{
  "n_mels": 64,
  "hop_length": 160,
  "norm": "layernorm",
  "patch_size": [4, 4]
}
Rows from block 3, named by matrix and row number. Rows with one number belong to one neuron. Each number is 500 + 50 x the weight over its row's rms, rounded and kept within 0 to 999. All counts start at 0. Numbers have three digits each. After the name is the row's rms in percent of the matrix's.
# gate: MLP gate (model.blocks.3.mlp.gate.weight, 384x96), inputs 0-95
# fc1: MLP up (model.blocks.3.mlp.fc1.weight, 384x96), inputs 0-95
# fc2: MLP down (model.blocks.3.mlp.fc2.weight, 96x384, transposed), outputs 0-95
gate.164 091:563489474524543507513452465505524568429463470394536486433449510476563518462515419641491467514493489433484453481558496512562622534471491500563563582517474573453493471523522412524532460523451478514495530463459545476583567514412538564528559468421533459493509475542430452556403393421522548545
fc1.164 096:592523475571491438438443497487466537444390539381503495497453531585575505472504390513557586454461527446531437496543492515510520593520491523594564544509443514495544456461588424531465477505474481513473471469443535536531474474406569609492500489463500534490542511571447426542443445425547572516
fc2.164 106:510482534510510535537493556500505493462532520503506399532556488520497542526543568526466493597557427470465520472458493446617367453436527472480594464501530475519543538379502558447459535519530609431497520468600448498511530480618465596488492563574429481536494542578514545488582500515569556512
gate.165 078:546439488441537565438500481437510421515561454445568552455527459417494509573470539568548535525545439541504502453446558514538465474480495496521436469508526543614480568467466451529508416485421468496534540601535522537477482533414623532522470373460499585482378555555494513502404530496498502512
fc1.165 102:476525396521557423512570492469478475513450444492474556486461625622525550500580433520488491580537495384506490434477374492500407541437571488525500507476464527582475466534537484570497539499428485489463486497503479472447494516529406516555522571464501480555483569486510617414540546531495427524
fc2.165 097:443506553504469562608448526490531522500560515468552453556575527420546475470543525439472460496425506472468624454498528568487512467540391530469495484492541582460579397445528455511490422494557429494541555359492475526544462559488525477475522517594509494500510379510568420526466457552448511486
gate.166 120:424522495464442540504487441526502473499330499486568499431476489557505544536473510489509519459432544544526405442526478498548435443496554535547568503616527472513540516435536497574555419384464518508498530513433393488509527473507527599509595514535497581490394552509496525585497468484526416490
fc1.166 124:446548540455525536533535425504434553511497441459419482413474375547480495589551517476551467469474499532540426446599403583527468471524579468514628477448511456529505515474529486506466512459542527581522510466533545546445513356468483467465530489544511546431466598526455535476558501603496483483
fc2.166 112:615442467533479463527422501530568506488428532498516573575502502499505509472474511535399547524420558486429513517435467427428485567464443549545550581499445539612520509472535509428574441515467526428456390458514408514461524514485576601473500528504538490555584418441489507459442503460516447546
gate.167 127:485474504593554519479614481553410426603503475532524455491584484569555488520454460455434535518423567472466500495512523483444466505569479559561480513448461479621497490496480511490413470538471493556469444557536592426415482471559538538474508505448518586493453548526401543457475452460451579401
fc1.167 127:463459574445401435479484514593611516411618502529632537522472493522503521502524538485516463537479411526524508470501533578523467531497484439452520428536443460410576558533521497498552586432423532510518497467413474514532528468491526458439510523418425418522466508448554500509475568481611500521
fc2.167 123:460473599468454490484422569571476516492622462561609538563457507370515450519518546510465453399561457481535479517540449515621525495515495360467531519499493474498502485533510561464549593467443511541494518503442410527491496499483601532522572581436490519531570519453536427521509500474517495500
gate.168 076:481523413565451510467464492517457474424538498489524489473476553549502546506490478493500536490520446455437471538453378566545555584506461563459529548364495457495504409439459544441483539593529573513574542500529548521440551404410584552547436522409420511489493497561517575567497503434476563491
fc1.168 095:624579619502538545574447486577440515503491452576540474486497530511520473524507472417550585534513554524483455450475531478504502447453504364502575521463530540495424460506502567421528442543592505528552578519476547462437487389491483441510435481489522542455515452485512472562424499377500455517
fc2.168 094:510476466420517516435470474327497488453422535477521507481469393435501503524510468503478461448506478471546376436515589558430500541570508545462522510503435441582573459439491447520394578581459521492475484452488428536534525525490530556450485538440490482533572551512501471446499432546394461510
gate.169 069:563483549541502517541436511576488579546467566480493467535398459587601488502469534424480513373499464489477488415506547439404532539484480453485533576463488575578445486538582501522532433422449478498583529459448572527476517571481505518472514568432533455468456457406462605517473442482500526544
fc1.169 095:516616559499543485530476483533454505500530478426430463381516426549504504455536411476495486390502547457451455430588580517459452462503440472517452530397471501412633566506464540594499460530512541523515509514492504553504469421488497519437507552503509518524603501445545506515611560554531547467
fc2.169 086:470512514540470412487550487509467494615442502443466577488495610623446418499521510504520475507541594515430418534574454509537488427522443561526521507502528445466612506437485542501559517511502464491545510481472417483564497437449484470592472530538490452443509608548479582514590550497545602484
gate.170 082:395587555553465601614501522478559559432492549523498514496511442469477476472540477530389573504490489482561625513509447423518565485472487482532508443603507437451482451454480467500544479489466486558513499537469502447425459570481585514571496434604548554550474486510485468496484493486385408465
fc1.170 095:506525545476531463521527450546439502440483550526537522458559512448521441602437492453518503438533398545404470471516562488521593427530521588489442386566397444530531491419482551486479489549498467540454487505579565451556528430476485563530446414510589635551514498494474442524514527491473557492
fc2.170 092:435508480510401459555499524511537491599541504580423459520507517431535604511494469450510473416443509419427524535519480496525475492490474528430490555499592471460420494560522566478498387495536466405430448470507399504460401469497519389476545536484442478477419455521450436509450459554505579561
gate.171 111:457477473564442487461410521523486507433564494367450423514425515498573558482529432575425430579478521436489547503477552456520468632493466504511605547441592541436563475441458526485473483576536465526520545584442526501470502582527548566500540505487504551539517566477459504453410456472500539472
fc1.171 108:435493511423483566501597550420541448474395471515497523531486470469400537510422602457473565522531461591564436543496483471561376446524553568455503464548558477482569533454497463519572481488482483489497424565486510430515509512581482421485467552500464580462485468458421562525567489571573471536
fc2.171 097:525502430514541485528533481500546515633457491636580550499533439537485441530543527522513526486471522474453421486495458564454608404432516474493359509500432564594434553551574528508424472458469469526463508487501490531483476434405444449408520451491534521472446477439568546503552554490507478497
gate.172 101:412424596486625525514495461459564505553416554492456470501482482607552539492524500552522512433422451485468565504484465470544506544511522391491531519524485528450576512590527385476407464590425478502537465453508537500470472522424472495419553541460481442551557514529468540530451572447452585518
fc1.172 097:471485488533480460560488489591484497459464569471466469479438465490545545608481484587554506460412440449425482538555413402491467393525557431518517540556528546485603497554472454460460493552501471451513501544604548474473508511489521527531536588532580416507582529384497374490462519501518508516
fc2.172 130:524500546543577486424434477578527465578499434469514454520521492582551430546461482540462537465501446454637452427484391434481481486469556477477528544501518535445465479466464483484471543524425480462497492567424577519493611558594409482528508462488614533566552472443457513412511503497590498483
gate.173 092:479522551489507504521475556500433505481537531481525447403495509373465558449525632490571527540505449527607503435501437512547505444505506483493459392488491532547543557456523507559530512493383661475475484447451501508491538543446483523487441494517535481597596557504419434485525475445413514529
fc1.173 083:434476452608415458566493475541534499491398482577500581594528540487474457558504459500476445502478586460578507572482570552502422499524517525553506561480510454393521462503477435518538482490481332532544451437488479483429487552557537449466533487458522471480506394526528476506562536573575449515
fc2.173 088:478464416432390519552507470502460484451391508530447543541459478536477434475524394483470484592510484521508514457429594492391524568468528580516480492509527445419515328538526410480492489537483461469447516520513461522558488511562466559417453573465491430455514525405508490564548514529482502521
gate.174 117:559499508554465494545514564480547432525522542455505523458531476627534507508499440458482517540502590377468505512488376476476586473507509413494497489365463487486578463474586515507447554498498477498550551507403441464506537473561520456465540575533472531502397478650545461453572515486459489486
fc1.174 101:537616458500505502526500430496417455550519560517494506454518500415432524487518472520445492566500548515438478516506588544584550516493459607612445553566494443507571414447490516403507555474417442522457577435560464481511517432505438480486562536467473589469492478426516496592513509565448431446
fc2.174 101:553484590535563586403526574447573499502505437489484549562475522659473491397494493519530512554491540527443487531560403522398422533522536493449473522500477463616498586513505535536585498474538521467495457492441434553532516508539592500578524511504537447523512479561527555470512445462516480600
gate.175 097:527435498556526511398446464455577493562512572621512492517524379463425514603461558567493525487526550472520468540478613514581612456526486449473493500560430493477519483493501511458448466458524496507502415558421426438461487467517507501461535422493503503457531454560408475589486538449585544504
fc1.175 089:418527604508446457463484475441546502549499495459520534466544552556532527453488494513445439515502486504509587439496546410489410534570435496498496481405487609535455456543500528555524549550406380613479433555417528567523524546560430461512473581429585547514460482452558530488490505444529502471
fc2.175 100:531452452513520468486583455428521466545526512589485548503493532410476500531409509524463536589573473505520453500513581577567575423524543540421404478499466534595493484414545544563429500432554527477454464589382518514466544474494460466485577439462460472540469447487515513370531540483493439496
gate.176 091:582553482473484523522470549507564468506421517508465448487485493546425385470435454547473390537553450521498409559477589455463567459496478471492436519446515517491420543475508548492636490539528481536477577514479484539404515528512610551464578480490490386438592542467472559566538475523467557506
fc1.176 090:519511511430429499517566498465432409513513570524556428538403418467587436553525521476516624495497504497389598524539411540604443508540427512532476450445498464571489461416425521506451551480488504428475497525487575505500522518563526528501454528524516553588498511545481537448514547455478386505
fc2.176 082:594521534450410434440420554497503423456468563484504486495455510476441586591541492555509537443522462414549548506529437531538461509544532477484506605498519450492603493567558407495505493552499428439457509491498536509544594569596412503580490483494546482520458529528480527420621531510548454473
gate.177 091:521474445442538556539509583509444494520576555525518460500499524458525491460491576449559489525418488494469533543389495493539668509537416392561498508550557446430494506480488432487553504489576528558523452526580452492482537485386466529454530480558417519399432518567465505526428445553477530467
fc1.177 095:537530499504553522553586561559504542445473641516511494500527524519498467409471602419524470499476470533477547489475476487461593515477548406498511441469607486473523498522490431418605493504538545497608460509444527500430501591478530484395483428491440575415436514565458506454485403501488478494
fc2.177 087:512470474537522456469493454515488508439421417476457453526499495611476455494523490552467461541475477591493500442507366522471400507459457452464526482499404503513524516513518490524576549465452608515453448563505642512594603472486470501551419463518514487560553503600549544503491576509610502518
gate.178 113:486409474577416525545564456453444457571442507566511497474499534501486481472479583535419521479497454572535487475467474498462502451499541505528446525490424472556526418481601456502453561503499566553482508565533566585469538462409493428410398414478541592459539495496514558517533618537448582458
fc1.178 104:566545452456517430450413467524529477468416503480584497560520491560483546574550472505428483427503492486546423505506497492607539551538438492446400466498554510588422503478565516477522479472525465458611518512481621409486548449497478511446426585532543545588500481484456432509451507469456540602
fc2.178 120:509398457533481426507542408448442528580437526572474433468494467515437443556474559551472504538457421493461468502491512500405524440478520484509443469504498481631498467527580489517440543506483532553524521527489489572465564505381492392406418445423509560459481467480531529513506537518416413420
gate.179 130:449348483462492599515578493562554512520552501511480521412583502431543549431396506464456542586510520595508498451466627541565539451459483538512417511525474462475516537500545466530512504420479481500542599472453556523460508486496429424552390508437510441507506530479503433502488555469511533555
fc1.179 126:453517505394514569506436554438474428517528536529527560482545417543543548473455603450479428523561499577568432472580493487486507405517538595499422438587534428479606499510433457552562539517461493572415490557436526518516485512550411407464464459488494509495486518490519484435525565520447475548
fc2.179 109:486604528522476533487425534482483434431534501385500418592476513491455463498615508500500428508485436476483563535494493395537414584475503497564607486501566473510531477481384455384463476473584523446512510477587488458483510482535561584535513523579493520549530541557494540505499396503501481460
gate.180 085:533521471515508487439591489484548598427549490460552542485471378491454566468531392560504541495509387533453534493459474480456525521534487490506495521611501551666504529529521483397544489494463466428578544451433529499432458529531426506511573470487555482461542496538474563467396520524483436537
fc1.180 080:489413533533465594582441501506495542589517497553455500462496363504452446585406543491446496464524527492478533508599588436434545411502441426480559441575484520459513438553435564486482578466516505548542477519508394453550517481533490509476462488491506406535500461522566448563504517533476603501
fc2.180 087:476484435534508398461477437509618471471367489529514496492495545456439521402587475537411494431455444381448534528467472508485550483466498489482462506502484493650480528507464572393479507436426472486561503488551527473571410497477484443432515517498551573556560478501483432436475491455486526497
gate.181 081:564456491515472480425555422578525533533499511535581468422507424493503427442542536475500426537383554476517509459449540532409567540463569512533466559478569460539555472494511588502582537482490495494476519446539590544418541531391416586428488560542542466519510504558511472438396474517493489433
fc1.181 082:550483463510492521434453391569490524548523519533577455453449454434484486459537544454585509465434468455552509489518500580543517531561524472503461531542399420558463471462456571489526506494583551535440582457515596472496493563402485582423514526464537570537459522571416451489406424592484472514
fc2.181 091:523577425548537435493528543481460532427529493514488527504381388496491499488501555445484559453552486531523488598614438496530409460586509518493478389507468509482448523567481553532526540516566507403502570539462435495488409486459500508534473532447376503518465572427485526438551496495530605539
gate.182 109:452499474477489588550505501538522603441493460522514454485518549575609393453468462514449408409487563520460447470495496355499539426455544468517500422586539525437508479493432469492543487490555480512584520495571605472445529491611592458462459552511528499465550480484488539461476559472565510516
fc1.182 106:530557539452453552502544384490596620524489496603520453469523516482442530455452488453399472500498537602463432466504476346518545486500480450514561510471560548410535541498483434474516451562546467499508523460472555503481548506587537517497514470398541442566478450546540396474516531498459526562
fc2.182 100:494480499573555494367565545458518516457515516558531585524499434541512464448498472573535567456469441481475435609437499559438514527541462562453515528504476552607472458508496538492477512461419479484463509569553422513503491537430527474444444462578469528539581432541509610508536461555564444374
gate.183 090:491467450525473522526526497496499429498516523483520494489534562521538504518533521456444483437538493540468588458393506465526438549496435565468469434591461550504427517489427561547535510571466457582508541472458521512514544562429524410688551548501487370544526482566474486398423570480481520458
fc1.183 093:551458387407486467503422488544536527535559494579480499536516504472564497458481430575494480469419566436479438536568488477464497497590403473475563550397528419404505520564501477411469458494548590539516415608545495460450467531517541516492568495550428584494495436532536495533487532555471542502
fc2.183 087:521469502563495454553520557539505549482469560428520434450447500477512447526510523543439584445416519501506506589445445431552550513500571521611501537500519546279454556481518538552524517568539539509498442496456428433534560444477480519568553424490504424546520482451462486514508560423499521484
gate.184 094:439485517506455543451496495495603533514504477443502404422488484508489424576551500424576404650541454528582564468441407399498565526499555506572470508433504529526572468544502467482409473518555441457527502526552613538540466484502531487517532471491514444458495461505487557557580459412499508504
fc1.184 107:499571484458417531414534495492429554409464517569544437541545472576496534506640489557472501452424511524480610492486419523543540537545536492432388443437488446559504553503572517501557499454531461510490523519503545407508404466449469570464516517452506584570466461532541505481555550465422444485
fc2.184 097:521454500578447490485520547502514490444468569541506471442547519552503496444569448595530597494435458478483523562487551531418434480477563463479481390498516533549505548499577455543483465487611463536567590510525523378499476513419514560477501484534521568466498558516578606626509516569424514458
gate.185 074:492536532395551460441584570482492561426492485448518478503571538543608461520501518546473500613509417518494437506477507488525486517517499405482529538480553510484531533454550475502396542504367482483554506451468452592553468504441545423561412374497458540559500436560529486571538516483532439543
fc1.185 099:525508498477443453495580460416520426494494554490528495521467476437520459494442496612547502544506477482502468463444502510543563559429443500454536511489587490507498424487499481523496467457474388490538446528491496577486555546472480378544531530668480585537519466611503565495514582561512417389
fc2.185 095:479505523468539481398411504531498513456552454470518512461540524537484505496604520343411469494466489606438556513505539550526437477504556482516451581501518558504532532494421519501503550491544588456514528411506407529552468469529588529526485495370506378513528489433514491496433423512550502577